A small image captioner, trained from scratch.
Model: 7.82M parameters, 64-pixel images, encoder arch pvt, encoder norm layernorm, encoder activation gelu, encoder depths [3, 6, 6], encoder widths [64, 128, 256], decoder width 128, decoder layers 8.
Training: adamw at rate 0.001, 6200 steps, batches of 128.
Data: trained on views of escape-time and Newton fractals, 145000 training examples.
Rows from block 5 of the text decoder of a small image captioner, named by matrix and row number. Rows with one number belong to one neuron. Each number is 500 + 40 x the weight over its row's rms, rounded and kept within 0 to 999. All counts start at 0. Numbers have three digits each. After the name is the row's rms in percent of the matrix's.
Before each neuron's rows are labels from the 100 texts, of 14976, where the neuron reaches its highest value: "fires on" is the input token at the peak. Only what is clearly more common there than usual is listed. The data: views of escape-time and Newton fractals.
# fc1: MLP up (decoder.blocks.5.mlp.fc1.weight, 512x128), inputs 64-127
# fc2: MLP down (decoder.blocks.5.mlp.fc2.weight, 128x512, transposed), outputs 64-127

fires on: "j"
fc1.11 065:459533547527443498454470504448474485533445556550493505467463464574486463440535576469443512599486537518489480513536534535562476521451536547551448500482492473496432496471431568480472486538461489
fc2.11 069:527503493515466554525505495544568537522521518488515495492514469448457504449527546505445505480546451493572561476479479543497498403493464549540492507439491506516540544472543433497549516508522555

fires on: "h"
fc1.378 063:534510469503425454487554483553532436529456484507533405527557494515509499458485457487514455480506541464453433548507564512504400521514430501480510537435513585516486540533510507499495581520583453
fc2.378 073:494508513489466528379521505478483543525540462482527520449457545574510539541466502601520509513465527445535552489564472496461514441528504521548436490476428462499523509518591549424491511512501532

fires on: "d"; "r"
fc1.214 069:512464534415475481434488560478503456487469524466505404505476472478537493464491487444415531511465524540504495502604488460562474478570463493525486466524554491510519496483520475474498439492495533
fc2.214 073:491492502480477560456494461509560617465494493535443533518467438509475453462529501545491537509513497467479533443457479505504462418478489549470515562457479492481524479470618511526450582531486435

fires on: "o"
fc1.352 111:426497532479496457503595464459447506493430530499517504428444475521489542481481517486463503516427533511491463518489549557522494549473537518475523481436490481432469537437488557544434507512474504
fc2.352 121:452487514449437527506520518535533436511493436494495448480551512471500518455489567548513509483551469540473506503462457520383539413526435541550441494478456422532498507465505452552532468461554559

fires on: "j"
fc1.409 076:509512510493590456515430491549488503564498520507492497481538595457513455467520471546562492493519440557513465497519452563460430507451450542527457498523429474520471499487506542485542512511508520
fc2.409 084:527459477534398603459565490503510528480494519482495497496474449474432494525524491507400485549499465497540550503453523493490470447483463522493476533474570519526453470455542413507482517511575453

fires on: ","; "k"
fc1.365 068:553548467511548492545509520484368556512454500466562461498453481498446491485516558443464472515465537443550503468547489542559533536520531436490477447615466572440451559519534506505444510520464469
fc2.365 051:468538546507574523428430471479480472504480505485425540464513465547558519530501551441508509501505489439434505546550483464446522528572532548496534495489520497468617538496549536456510518470465560

fires on: "u"
fc1.220 086:444501520465495542507548439466440420535485535532479489470463514498509416439406583489477507533488496596507454475502480539516492515551519564533497516481470491495406481416508524542510449517488482
fc2.220 084:493489469512383473554498513512574497516545518500466474491555479485465497492543539475480558480526441482514571480494480524457503440460445549464477509518522454549526478447535480487501530480504516

fires on: "u"; "<end>"
fc1.454 078:448458528510548496508459527517500457478542506486416564512538535475535528543535535486463496478509461515479483428458503523476538527483488509527468436544464482527492501473501523525492393523599543
fc2.454 056:566522412493435533501468476516502531525523533508550468551511507416467474430541453429459540585511481507555502534537576559545451461452525460482511559560496554501438497526477541491552492519510460

fires on: "<end>"
fc1.245 072:521441532503505466547525467517416543476511518489495469513462543498486504456575506458542604533487623545497512500427473496479558575556521509507525499517518525485514512514519533480501434455469494
fc2.245 058:583547490472445522531487470568571517477500503594430533557536472436493435491500534474467489526511464492537512518468545564530482545541547531524533585557536528515481468467480560493552496493513448

fires on: "a"
fc1.209 075:486513496440454506460505427539485527514580517532483410482445426542473555506487473486483460560478540515484564461530466445480442451534487541559428559482482508480509562462485533545507514502377464
fc2.209 057:563495576480601494521484570486556437469522538487501511473515558453532506454497507536489562453577545535491455505522480436454502541506449558518447476468456511484535515569459483524541503505528555

fires on: "d"
fc1.116 087:486500474440480477496491501428513447573471520492498481527506517456506461418514446457521476520475470532448534498509458466497481500602512494510529488484432502482488491552486548428481482417472506
fc2.116 079:499543509557499439490453502475418518458455494550531578517471492573428595592426518480466502516501463453551502496538549518484508549457519524480550492565543437512528468468475492486447484491478488

fires on: "o"
fc1.422 103:488497493458507535551430498461447507487467522479482487436470503506503485402496546490531485568429481525522438463544516523523515536504465452561484485478459438527434509378485546590512425517460507
fc2.422 092:480526474519405488541446511535547512546548517459478503561575536495478477449543515466463523483463460479524522539529535507567453409500464548491488485512497459566536514522556523507518547500518493

fires on: "d"
fc1.372 083:395511471488474480479532470525471462562441467508488510504480572488486446411563466435509460498459444574436497482503504473455519478592475500508525552520526523520521476476466528450481487465486514
fc2.372 088:525490524526490525412454525437491530456542525539526518454417458537518521578451506582482457528474517425483565452541482446456515481489469543436462489495492419486506456565524489496463541465456506

fires on: "r"; "e"
fc1.51 088:544559489486550474550491511460457474472501406409482533503458515529527489440524527499518493511460532450510473527515485446572526534533474455468548506501492511453428473479533516480446490534474516
fc2.51 093:551499482490443523442541485544509524509467503517447518533541502535497480512523537482496492471463468468493590540521526538494531456546466513481529550466548493545539504459571485462472586513557493

fires on: "i"
fc1.48 069:496489442479462394495519471504420462500405509477532456506421527544487562429461482507500426514403517488465519536530490506496507529521522469503578480500489503474506556559485492469460539467454483
fc2.48 057:537511517469420542384501462500473526487463528512536489456447470560515587468488541571438506546513462458509546477445475531498454446547543548527461478414519501510483531486493463479486514457499509

fires on: "<end>"; "r"
fc1.29 126:481524487433478570483503485532502472496481498442440507469540487565499440516544445539507461512539514480472504500551412470484513525594528459534430504534525542521560566454517426450457502534457503
fc2.29 169:467475533496560512506441524473464522492495524542452503527470451491496496490504458465526514493468559498491505462518505478562539573477491431474554482539504453493467421518488573477497490460457499

fires on: "o"
fc1.74 182:417522492510530501548476473480430509455494469472491484481486492571484548491532477494526480531428476507502410469524496550537463495473470505519509472527470551483488492445418557601450422527462474
fc2.74 216:459522481395439601550468466523549495528477520512474496495522540434495444445518532507507490528509455518467492502475503514522502431506528557549474527432435493485438495423536504488505463500553535

fires on: "n"; "d"
fc1.474 076:504503453472481442475476542522523462489448578524565441555450509544521484470468525514443555558471550505499477489600515488565433456569488514528520466541466505512470542530440542502528507465359455
fc2.474 058:468516522495516510449465510487493581484461467532444548549497479518433525457472548484484540472511476452508481439533508506437551515516494498485572560527489474527512447497589515523472528523491544

fires on: "r"; "<end>"
fc1.412 094:517472531499583493556486494523501495488534477504397510481495532502569493497495456503508535424448428488493487450495531470463491532544484530520471458483424499522540522569522513493505446539545517
fc2.412 130:518510489601490432530536535495477478520471513471574458544512539491448552522446491451486542517482540540487485555524531542532533533469503462494548517560560435491494437460452489550524557467463453

fires on: "h"
fc1.92 070:525457542496482480417557543486568384515547530532510498463471403494446478530472454546435484507541479487565561502505495474469451540582516468516509546508521590519481527534440472498564505494545474
fc2.92 062:412505443493553434529411552508492506464468467519456494536532520491488494495534569473575604505460525495499470458528454509543545480461467491540560496521456456502529488477559566545581454515473519

fires on: "r"; "e"
fc1.36 143:508514519470525564531503538475450499457494476441516524511472524565534470479533483524495453516433552480476503544535518449566528564533467433491507512521539524459404522464571453490415517562487525
fc2.36 157:498517463473468536446530511551472505529499469496438513485549509522552480498531563466528510457460497485468556559534533509482532455538461505469498507462537486531587502478596485454505528501574523

fires on: "e"
fc1.307 129:493493449446505531501473533479481490490500449405502517503495555514531446452531434502534454497406531468487485526500482454519481574548477413459550540584518587490492530509532457438383548534497513
fc2.307 129:490535518520524548438525525528463542490531430499446503507500438517524517538511525474515507434444514463509530537510556505531544483543429470468521513494554470524567467505578515443497538493555498

fires on: "p"
fc1.493 093:487472472510513496511526518466530471492433596499533529400474449472492472473456498454457483571537533607493458431517462487463445554495493512540478426526503498461513578424481515523564495571474559
fc2.493 086:531499509443496503501465480525570536514535501542497494485460490434479515504561479550520526466559488468494507407453431464337465452479432565447498542483457580479534469535542490477544551468509541

fires on: "v"
fc1.462 110:430514510526461463495476534453478419448456509489501576497507608571544478418511506498496510537395532512456465537543522442497464550578529456510526500536511489498467520476490414461407457548481464
fc2.462 096:440498489537451480460507492566476573476512483557501527542524438539515559494464522534478547476502468456554523482469523535523503421481489514493516546486526507587527488517589526496486472469550449

fires on: "i"
fc1.45 064:438567503496506454545500433504440513577468526534458554507523591507523506515489501475548417520509493469485476505512490479492555517573496495537476441500473451429531512467551495443415487524404467
fc2.45 068:589479539490462537448528483472545537514492565521533444524426439515502475504531477533446462519485488494510524460462474470588472528515447425456540479448549532478388503485446444497469481486492431

fires on: "r"
fc1.435 198:500482480482519519541453549459509455470563527431445485420523493505523542511554512503512497458449474502512492454545494504474518612511429500489496451574536502527523539446502455490428408542475509
fc2.435 161:541484405554464504518520514502502559485512511534472508541563539481522520586514546436517513486518437508525542452455525585566444511431526508516527526510514560530460468434553503492455521536564448

fires on: "a"
fc1.508 071:483504404402444429518484460510507456577428533527513462486499544467428466433460494462511456548465511530454488526487510482514432442521450494520567549466464566518474488583458548559469520457481462
fc2.508 058:545493542537512508466514497471490493458540491534508592443465501569505537577468537547492495514521481443500529479505473453412473459503501620550471437486487438508577506462510476471464483513487544

fires on: "u"
fc1.125 085:494462527508496534483546522504490472505509556562443496492545445461579448532493492499545498493529470545483527481496477522434499552535578515513412503444462491483530487522550425456480461440584543
fc2.125 057:410497458525501472561518511528504467476460484530501433505526478492430533533505483482553512518468527540471475512472524553552515492402489453501575512552526468504501490488467565554553500513470449

fires on: "i"; "a"
fc1.254 082:468520472463454511452482481544517461560472546440504470451495468519472461534542550468460423516493529496497547487537457526473456484578526444585494489501472544523512549446476455470451570466428521
fc2.254 093:542496553550548489471469522432450477493463534517549486484425530518490569502434479482513530497524509506514454525555504472533507587499507517500545468533506485470500508550477485493517475492454501

fires on: "p"
fc1.455 159:521458467458543517541505515475525484472502539478504511451457463476489489464565426491512500533531486528486483469521458420498452634488465496456487495560524578502436537446552499477488518559480574
fc2.455 165:480465446424471503518510486540530523505489516521516519480487518481471480491532497531549514478552474509484491468456454447424425458459419558448511522466526506474521490519605478509525594530575548

fires on: "h"; "e"
fc1.1 065:523515444507459497462510457500517497530499494465498458535561459534519548542423536533504508475448458428495479517561518523555499497488468462467457431513501445516524575449437498582504467538429529
fc2.1 060:551526511482545547439446489506491532528502530463534521526440472493569478453515513482514528503540538477549491440513442491492455391508509511551454445453431537470503523545593468466517470559512528

fires on: "a"
fc1.202 154:532520542503544520519506534493498502485530475492481450466450421478491532528472474572458501457501472475565489465520522500493537581469477525485496425499482445504495490548491498504512451483542552
fc2.202 144:586471509543529555565510547481513553528541482570446472501533450465474512539499472488526458474531441503562543417415543522460518479449428522498569479495497447553461434491505512538542501459552430

fires on: "v"
fc1.186 076:477502490498418496474569515481462474481472577479507497469512505542519428471377498478459537548460532489487487496486511579550477509525533494529520513513551510486408478423472531514410568556479483
fc2.186 084:494497481512495535543479470540540520498525514504466552447524488525507466489527590543522505548581463541509555442493422530492529441477508556561452467474491469494541550426600445446547523484521540

fires on: "t"; "p"
fc1.482 085:486484489467502592577581479537563481500432515486432609460562457503518486565552459529492452428580449472485515487465457462426521522501519519496449471474544524505507498483585437490477497514519554
fc2.482 085:465457482498530473539495469493440469478459572505547466499457498482418525528516436450544478535517516570466466468511505474554486577436477463470540491559513509440440445504451573546540540475466467

fires on: "v"
fc1.320 128:548457492476475466453568511513455470493419511471468471517465543458554509448466442450467523466436539501467516508480508529467512492520452489578571500434565487476464543466500481475456509456536479
fc2.320 114:465509485495434475518565476501488497504492487520535469467530511521417595500424500500513522520551520500477546538471549581484485456446538530500515518495503458496502408457505536531523583480489473

fires on: "d"; ","; "y"
fc1.345 077:485551454473511473531506579583488496547514495398530443489503515494414521484504444490476485448509453472489426515530508526537460536448484516528537491527531567462531588516401559580474476492491487
fc2.345 088:457498542433485568404531422490415560495493540515459509517449482479541521469540474502513506467480514470457570502495529490486490436543508518499496542450500517522511432521480504435449495476523552

fires on: "n"
fc1.87 099:472521538458463489515554441547471423487477534420507444459557530566497477450451519529430528543526569494526538542536499573479533510563515470537466515451546438481496519439563484444488510540489516
fc2.87 104:545488509446471525476566485512508496429509499562440515415505496516490531485417565613476517517534519455496536496531509552506530496528495516527489559521469495489482504473589461440476454500542525

fires on: ","
fc1.40 119:506476463459539487530504482517527490516447499448493445434462483484489481502540448446542466529494589564441509498514433508483548518506442472543493459481531588398527537442424532534520462501418455
fc2.40 110:527535490544506446527448463507499501545496551485569490546489526504440515512511487410512548537537528489516482543515486475508452515472535473474532492512514449472550434522406544485546594516448492

fires on: " "
fc1.264 079:526441475476494423567461580413551487409505503446464570502504552562481540538509488461481468495473507454504518486490498518496458598456486433490548510575529600507522486478475564465382466572479520
fc2.264 070:490500528552508485492486528482483574511542505457514552436518550510624493510521533504532522521515442522449539496471439448567470488497539582538421461419499527479553550495573446467480482521495535

fires on: "n"
fc1.284 060:501483550476427482453539519476579468461509515559472455445531425503489498480397421464462443428595507460497506499550494504475398528531551500542503534498506509501495509478434466521485509511512507
fc2.284 056:386524456500542428546443481512482500490488522512459532454538505598505505495515575531539541549483500519481495490514474501519547519480546542518483449478461446489567533465571585477587482501456490

fires on: "d"
fc1.262 191:465494475481461461500501473463432520566417534516453562515471568533505476439538464443513479560428464539458518483489464470499511580543501462488567508491495524516463450492463525477446484487491473
fc2.262 210:535528472522446429446410507455426552537494549525521506525466493546502556488495533501462497543427474406485535439535503497466526485476493493451553495547510419540512446521464450471472479442468481

fires on: "d"
fc1.56 058:521480456555499487522509503571500452518482496497553424492462592540494463518529517527529503514480467439536426519516564508498440486490392494471481572453546601528553504608536494494517537514500434
fc2.56 062:602488525476484549441556518466512547498534424488503498478474515506509520514475437563480503416470531466526533507564488506440455470543473533525445505488464498488492484506528541510467517533513518

fires on: "t"
fc1.230 101:470495550479543507472410544445575459476505518455530397453482404443526523491509503513455531453512498486550526460578464450532521526564488532478464492534484474470473537519529486473552426508455527
fc2.230 087:534457516497488510522471502480560573463512504574418514548491468489475448492506495503434519465503487457526505392435494497424459439485496514492542518486468523545516450505512456549483475509507419

fires on: "r"
fc1.369 091:512500535533534532512505521498513488452552495559468544473490478482577496514506435538452532421480469488607422486460520489502470514523530529519453490536427490546498552539553482493445473564539497
fc2.369 102:467506489561495443540556558504528488532498454458554414531522512495399570507473473479494519495481544520518489568524526514488559515443460431466551512533555430483494456510455504553549574454478477

fires on: "l"; "a"
fc1.174 086:528490504482523494437539523547490508527526523481518413430388471472506479530509461470509513540505569510459593451563497513489516493567463493548504494469475535424498496451487513454533538472426515
fc2.174 073:559510510554559434592470523494531454490452521498522470549489498465415521487484512436490536482555527524511494509533527506441510566477488507480528514528524477479540506488447515515593596494444486

fires on: "e"
fc1.6 117:475488558524536469555525470489486472464523492554473573414478545526568501495460451486535542470467516548524426522428479487460477589529559518478468492515439543462545501522532534493464446534573492
fc2.6 128:500526531522482463447542496525526430546529485517574458520513545441497552507490471488464488476491486541527473583453505528518534470484510458547459522486576446464497484493424514485536549457528491

fires on: "v"
fc1.376 126:493533504519531497522555457528454475451492464413515479489514492595508510544425541579461510546429526448470553502569554555580524495557498476520473469478535491450468599451491525498428497622454529
fc2.376 111:506513501432436603431600457561517505512454502514464495460535459513529475487523554497541522519548503482490522535487456565484529443552479491521483511436507514489518513432575438422453497550573506

fires on: "i"
fc1.391 095:504511450486544468528395574468536513529510527488490518501485515435429490492543437484491498473510464519610431434513482456463463535483493484498524541595475609572524461553495520501548535491508532
fc2.391 083:454496511484460583555570450523468550442504484548452553483456432523463435517551539502466519544518546485432588507406541507493511475467476565499444473381533430508538499466532513461479500518528490

fires on: "t"
fc1.375 107:567458535465506509428435516466531462465533490457559472485431485512518503553498473520477519507496542475496520454539469431500465527624482490553472478580539527463516547503469473475505457546368507
fc2.375 092:417473463532486412523435529510548479546465572512523462570532529489471487420478479448499556453511470491518448441490459485461454455476503502452598502507470469521511458530482478554488491498489471

fires on: "t"; "l"
fc1.380 114:498452490445490499482523483508497477428470494451457481514488568551565491511544480524529458518472514489473496506548538471519503518550472434525547512487545534504416580511531469444395422509554503
fc2.380 091:503503510477432490442527453542522531536502519520514530496511473492441490449476473516469593476524559425484551506511510549446475370474474519454484542495507438535564462462543476456471554531503510

fires on: "n"; "v"
fc1.241 070:462546521494485427556468470447483489451483508468552449472484483564482475481476474503429531506472542426462527482533479538553459537506521451493482496492508458484381508385497526519505580553477504
fc2.241 071:495498480500464580449497502534576484504469518512421492427540495524541491484524594528507490517557426538518546506496455502476530447565500555549484476452515504504550555424579465444528465484570533

fires on: "j"
fc1.419 111:418538548479557451536485470456448456476475469466420541431466521517487512475530570516504506505454457531514475486492547563519538585497503515519501465525470489491530462413507511541457410523519555
fc2.419 096:502507488450405572517498528520580504599530502470496490506535487423454448414553514456470524540481518506514535536515487514506512439500466460543455510511510420508479462424471513526512545510445527

fires on: "r"; "o"
fc1.171 068:515503496431387459503568511481507373530508500624495456511550451521454515457377480523486467518517589512489463542506496551488464501481537508472512505527500493514498508456502473495485518490543544
fc2.171 068:471459454546529461521447521502525454495512525518454530441539543535502500520559555542520572523503440521480562456487461518475540476483476589584503475484501459576526542467526512486569454487524501

fires on: "l"; "n"
fc1.445 170:487471542463461554514591485516463380453485501453461504482568501597521472499426505586480446514482566491509534548551519509522515526542523420534509488519555496444482574497553451480452463510483484
fc2.445 166:439531490409512541474537463587451513430496461513393529460500453529492519473495529523513540497503547442454549499526478547512558466516495507502476532522487468501540493452591517379496510518522536

fires on: "u"; "a"
fc1.131 128:517533471570550474529440567433494511530593534496512505434488472452478529490535481495480491480515453525589411408491490486505457600449476487428530505577435565523487453492505535543538509515482495
fc2.131 129:461479501489423517541535453567490524499481460525454520484519506514499440460531531497475583510485502522414577545433537539499546453483448569511494479421554414538520510438559501458467453503607475

fires on: "n"
fc1.97 067:482516497416492472431482508500486414443542489484458498523488471590461493524451491524492509491462509507507499451511517514478564513566481478528501444553474456516511466482490547542497485508461493
fc2.97 052:485535419493517463518452493492516506459453505520448573531527489523509453490471599492492525528504529482523489444552443548507502502496544459559446505545425492506509519459596591484529517520437497

fires on: " "
fc1.421 067:499500469457408445501580495395491446431501550520507503387445513523485568468440509425495562491476482442518471445537518502506434533427517493493536534527472563495479519399436543527418526541504492
fc2.421 074:456470479518490466517484491509532449513528507492499525445550537523530522512522563547560501511542477533464535494447447488429561452477525577575456413478461435507555496449534489508570463464493548

fires on: " "; "h"
fc1.210 073:527577511573525499514481566527425410540477494463588474524478456555512543518443511570479506485444496444555450481460567531496484478472484519427515489499431538565523504562508553519532568500540476
fc2.210 092:558492460505464533399570483520485546514568438478553488512482552527517515527457490556472561473497539469552512525562477502466459433504473507500429573476453541519531479570559517481543538555568482

fires on: "e"
fc1.385 075:514497463459525526467526481510531505515487510553430523502542569454534477447506452479552461412592503548517520510447496510421481496531505480513467588503456588528550490528535492481505459455566462
fc2.385 062:437532540523460496497579491465459501476465511450562489496432460527435513537502417479448466519458543494502456543501543505532472493468517469462510469491582508476473456527469456517473537524463479

fires on: ","; "t"
fc1.95 084:544425473425463524433410557482511490509529542450507418495495491464451500494549519478556476490468505548485543470528474454545519504596445498505477496530501510414469494501459539509462403491448483
fc2.95 077:496530498535506433502416482527525552522507482539473529573501499515461512492462500444477600480539497448531486477500443473435475481499483489460556531536525416535567412508493478485505573513458440

fires on: "r"
fc1.140 117:552466504508571490472396553529558490486558470501501491521508495485490471491466463545452495485423513443524528483551469449534512518510451493548485559522533487546491570538540474478469478532434584
fc2.140 104:469500501563488491475426568479545491550505511466510515555482529485515448431509594497437515540461455530512483471512440459553555466539523495556470546474498436539466487478504451546496481508442523

fires on: "t"
fc1.280 188:520475489479539502509454555459564450486491540437500488483476444493457534503507439508471478514514509473516506472566467422508437542556496492496460477560530527529473591504511480494462471547439559
fc2.280 183:456466495455458456456443478510542504487519536542495523502496514527495461455477493581479540457508461462510471410500439462418466461516490539469497513517457514524514457539524437545482471517495479

fires on: "p"; "s"
fc1.206 097:485487559484556493564497525504459478500483537496427528518525503476589541477474526522472496438463436462465515468465474492518541516514511531498526461455464458470522480456608491471455427454558557
fc2.206 097:542489457527441530504578471525512472502449521477539441531527498492369520511490469457488508512485490574480515505518523570500525483430447472467533522524539479509463459480494499551539560481499418

fires on: "n"
fc1.104 152:478479497445468510444440523468554404479483552502512507513476510525529434460495501470508491532486535488493502488556451440555500499619520449537490546546512479494437525477475456519427439531439504
fc2.104 149:396505452507446447475479519538525537502487508565491532545533472543490512442487498510488547445498432473532477447476487520453489430471491531445518513513476484555547470523581519537478497496548469

fires on: "u"
fc1.35 096:442469514538547591519579479508523461459529449566435498454524480520531509486442493546473490456492479522510453476485504527500594504515489534504410523478416474523459513474555501499519457463548471
fc2.35 105:570475445585513417531487573498540453543477506469529469505566557493458536552469506472523527508477499527490530541545511503513547490431450464503553507552563417533496498479501454516532550482462493

fires on: " "; "o"
fc1.258 070:547533432518525440590459446497473519558461600463534486462515525453505481440560577488503558560480456543529459511503448572491480493503413567512540424488521496520485567477463546501549383515494474
fc2.258 080:503459513450422584485573486514563475469512510520468453478570464422420509473506485478452521460521454531529520509454537557446465459470449536497514532463543524514471427444519454534470465513576480

fires on: "j"; "v"
fc1.17 065:454489510607500567489512484533485515497515521473524516487461480576426468388486473493456511551508518585513482551507505514515468492492499532491461543464517439585452485386489547474523476537462528
fc2.17 053:552472476547409602521579498501540515463511483521447511501520465378490477523517506501433451479531460482545540449450488504499455412478456526500449524472523552528466462459563447569511572515594470

fires on: "h"; "e"
fc1.8 071:503500444537562519525499473544525445487478537497501462538472496519507593563475455516442553502445492450509458485536585533510506523496504471502524505513507572562478575558487506528529547548538486
fc2.8 075:569530466507534537433458499491481518533526476484538495513461500512568470486530532566526526510516530482514493453549455458418501460510478547523422487467384495485557520580559531448561516566502568

fires on: "p"
fc1.274 082:504490474449498493615513483475518503509450586478495455506488463477453491467589426487511494499511492504586406413527537421522493582471535560473523500540499553533455501525449544515508517508485513
fc2.274 086:485499519468453530517541436513536554477479498575442543481464439490473483516536530517523476477538478475436542463413502496405455441462442580468503521415503454492537483465571520482476561474540502

fires on: "j"
fc1.405 078:470531503457520524504507486485493446553462535476528459423445460522502547549502514522500392527519475492476516453557442490501481468559515551521435454399483547470505550467490529517471473430444523
fc2.405 075:524490528466463486447492471497469504453457559537507410519456516479441554472491440480476523459483463538508446447496527503504450492518464507459587534491548568495453446509402470507484464468553449

fires on: " "
fc1.373 076:458487494528465478555502574466486457576499520502499502461548569487444519474507481552555479498477499486560447467539563506480438569477444479430574539543446552562492470536490573521517548466500473
fc2.373 065:465491499493486538449519452490474561466557458496478510437518498511524509500508509537495545493473479482465548515431470497410525402512509587544441486439510468533537461450533481484454433494567504

fires on: "d"
fc1.168 077:487538516538481474442387466437507511528459568513560505511460545569488400507481502489430518569501517546475485507610419482525485511579533515488516487589508469511465481532509574512502499500430438
fc2.168 065:566494522524505465537506522495497577389504470530450576530501477481451572449449476513448542468522483430603510497515510525498465496458451472451582495561528521478502483501566486564502554521501491

fires on: "t"
fc1.268 066:438522453458533525481567479541566464485476494472431479507525478499448534477539374518435485467520495491536504472472486436450532405520428532530476549482528580538571569466528459478468485520511530
fc2.268 082:539491525487466569452517466432494521404501528496520516462429465504474474528553475532449454554505528496507503496509516465522458480521548554484412521421526565477478488511468500548487537515503497

fires on: "u"
fc1.328 148:516531487529521506557505517511471502476597468487473514411506426505502512495488501580485511469478471533545530451526513492504512588444417543449490475532471490525449546454513510490547482525539533
fc2.328 121:544450431539432529560501463508545535497551541572460505561525469446484446512533531452461509491540427503561513448421504537467438484431435507441528507513521489538466446484540487524498524531571432

fires on: ","; "c"
fc1.425 095:488519472451502480463447523488503488510519553432456433499455426507474484495543488518526517568504622469475521455581506435489551490617473539522456489425485508489564503478466519503552499476376500
fc2.425 067:543450525502550480550498503513598531476505520523448533584523504475428482499532465441461537445599504538489508442491487486414443525459503507477532562518523496535551487522447515494496577511466530

fires on: "j"
fc1.467 094:482526536546535544457450437557552488477487476389475482500552506518509501476495548542514492460468450542445518482541486505565530467497453549553470533481534475525525487424559527475510475463462550
fc2.467 100:548496504514440622462565495471576526501525518474513498466415447469482479520527450511436453546518465495581519496521462487506441420522472514485422492447498522476452521459569474494480574535513488